{"encoder_arch": "convnext", "model": "contrastive audio-text model", "dataset": "Morse code for random letters and digits, with fading, noise and interfering tones", "train_examples": 26041, "n_mels": 40, "hop_length": 160, "input": "log_mel", "spec_augment": true, "win_length": 400, "tokenizer": "word", "vocab_size": 40, "loss": "sigmoid", "embed_dim": 128, "encoder_norm": "layernorm", "encoder_activation": "swiglu", "encoder_mlp_ratio": 2, "encoder_inner_norm": false, "encoder_subsampling": 4, "encoder_layers": 6, "encoder_width": 256, "encoder_kernel_size": 7, "text_encoder_causal": false, "text_encoder_width": 192, "text_encoder_layers": 6, "text_encoder_norm": "layernorm", "text_encoder_norm_position": "pre", "text_encoder_activation": "relu", "text_encoder_mlp_ratio": 4, "text_encoder_head_dim": 64, "text_encoder_fused_qkv": false, "text_encoder_bias": "all", "text_encoder_qk_norm": true, "text_encoder_parallel_block": false, "text_encoder_inner_norm": false, "text_encoder_drop_path": 0.15, "text_encoder_positions": "learned", "init": "xavier_uniform", "residual_init": "none", "optimizer": "muon", "muon_scale": "match_rms_adamw", "lr": 0.0018, "momentum": 0.95, "nesterov": true, "orthogonalizer": "newton_schulz_5", "adamw_lr_other_params": 0.00071, "grad_clip": 0.5, "magnitude_pruning": 0.3, "steps": 5700, "batch_size": 128, "epochs": 28.0, "lr_schedule": "step", "warmup_steps": 170, "weight_decay": 0.5, "adamw_weight_decay_other_params": 0}
Rows from block 2 of the audio encoder of a small contrastive audio-text model, named by matrix and row number. Rows with one number belong to one neuron. Each number is 500 + 50 x the weight over its row's rms, rounded and kept within 0 to 999. All counts start at 0. Numbers have three digits each.
After each neuron's rows are labels from the 100 clips, of 14976, where the neuron reaches its largest size: "lies over" is the class under the peak; "loudest" is the band of the loudest frequency at the time of the peak. Only what is clearly more common there than usual is listed. The data: Morse code for random letters and digits, with fading, noise and interfering tones. In brackets: how many of the 100.
# gate: MLP gate (encoder.blocks.2.mlp.gate.weight, 512x256), inputs 192-255
# fc1: MLP up (encoder.blocks.2.mlp.fc1.weight, 512x256), inputs 192-255
# fc2: MLP down (encoder.blocks.2.mlp.fc2.weight, 256x512, transposed), outputs 192-255

gate.8:500442466430506395618479612487500483500590505480496407570500500475460500511476490540480500500426485524531515648568438488500466500550548500500500501500523544535450483447531454446500466467500508
fc1.8:605448500522514518517500308500535500500404472500506500500455500634526500432486403446500580535548486500431495500482500517511495511500500451458521500500516494500561500500532500500518480500528495
fc2.8:500517500508500500500502500466532444585500500500502500554500500523490509561537511493465391427548481386500500500377509500474452610495447558485536484495521520598500393543475521447472500568500500
lies over: gap (89)
loudest: 4000 to 8000 Hz (33)

gate.310:416595345530440486500496500452500500489500517443581500428500506584528554500365390500520524487500553491500404500550455567500402571607407576539500500500543542542530492495603502559442500500447461
fc1.310:406565500500500500487450500500500493527487500538575486481476500535500500500405425579543460479500557498455500433461500496459452500572427500500500543500500500488500452500500494500500468606464480
fc2.310:500500423458500591449500591511482500381555432500556442546401374384500555412575473498431500351511514547544503532438490453530551500546346547504529500500444500500500431585500500523539500524465500
lies over: the character "i" (45)
loudest: 500 to 1000 Hz (62)

gate.361:542500429480460583528544500500500473429408616561500402498475408487500500593500368572550500500500624436500500536536483500573500546500521412483446546566442491500500470550500573419436500500432545
fc1.361:404500485573562500456500397459505500403526512500639591483549500500581500471580500574500433500536424500406558500430500527492519543582500446527412500460505500500500500396500515500500497542572407
fc2.361:571500520564581500500575492515499500500386404568517500500460500442500500394601500480501532500534500500500402461500641394581409556500500402500500453405500500500500500500601457521608521545500592
lies over: the character "i" (53)
loudest: 500 to 1000 Hz (65)

gate.403:460559500487503498415474548428435500457527626477495500377479505519500500514561476408451606500416473552500500495529500469516491515482412571500500500500504583595500500417520525500534500494558410
fc1.403:556517463400467603603502354482554572500500500550500496568500517514403548578489493453523496477446436529500475500566473533472556472467452530566506437503428501565547447500500459500525654455453541
fc2.403:568429524473472508546444500468432470500540465488573500480500544487490500486500477538500383417500500381613545538594459441719455566471500500515485555573521493512511533435500500511440480403500470
lies over: gap (94)
loudest: 2000 to 4000 Hz (26)

gate.415:447545618401500442413488563581465478537545500500512544500553428514500375500481490551316500552460468489500475578425555503445461463401500452478597493424483545495484521525500503425537546488515467
fc1.415:503500500500500589526558413471492518466500427522557500500500500508586583521589496414605351500366500557500500443534554424484488547500468500533515437597454569495483475418428544470404492500479533
fc2.415:446539478392580445431383472538500555500421544483435595434500500500514502493451512493477587500500500500500536495501457570439562500469453532500478454489561603469526571500519494526500410562457464
lies over: the character "w" (28); the character "y" (26)
loudest: 250 to 500 Hz (52)

gate.248:574574455539549478500420500486592435500558500677425500500500500518500500444500500500524547426500500500445500432623554500500484549561500521523441563386500508550504569620500523500500500500500475
fc1.248:422402520500567472474455569500522553453500500452601491500600456507422500468480501580467448500478453500452502414355534564500668539544551427525500500500501579476440515500553530500500500500537500
fc2.248:500469500500500460569500560524489606487500500442500471487500578500504442517574485510444500500541500500532415500545571482467574463583500426457581572575559498548500487439577500500515500566543500
lies over: the character "i" (31)
loudest: 500 to 1000 Hz (69)

gate.88:500500516500500448515455500625443492500372467406500554531515500503483494500500500500470500500476492663500486500508401500512472500500500486554437566518575432500519535454500557589500500404507552
fc1.88:565589551568500428500500533576500476500484500441486423527456491548542360552560500594423555414484479557489500500522500541525500500350500500464540562530482500500534491500489539429573541435500553
fc2.88:476426535620380500506503500459449499500500444431492500500500559500598417457467493467548540507500553508500615319425459500500445500519536489500500500544549456349460565509500500500500574500397485
lies over: the character "i" (41)
loudest: 500 to 1000 Hz (70)

gate.50:500528555532500516421462500500447500409500516500539500500538488500546640431560504410456500500413437500405550474593543607536500464488641441479490374500510500443437511415507512422554500500495498
fc1.50:455346500500573442494500515424509500539517500485471549457534427462480385489500500500501525500577500511517393447541547541358500454451560476507496616500500500512517524624500515468500500474589469
fc2.50:609500590396576499500588497519500589500500519578500468586500509462546458476480500461510390659497510500486398472500500478502519454500500416552554500500529500567464599474541496455500527500500500
lies over: the character "q" (26); the character "k" (25)
loudest: 500 to 1000 Hz (61); 250 to 500 Hz (32)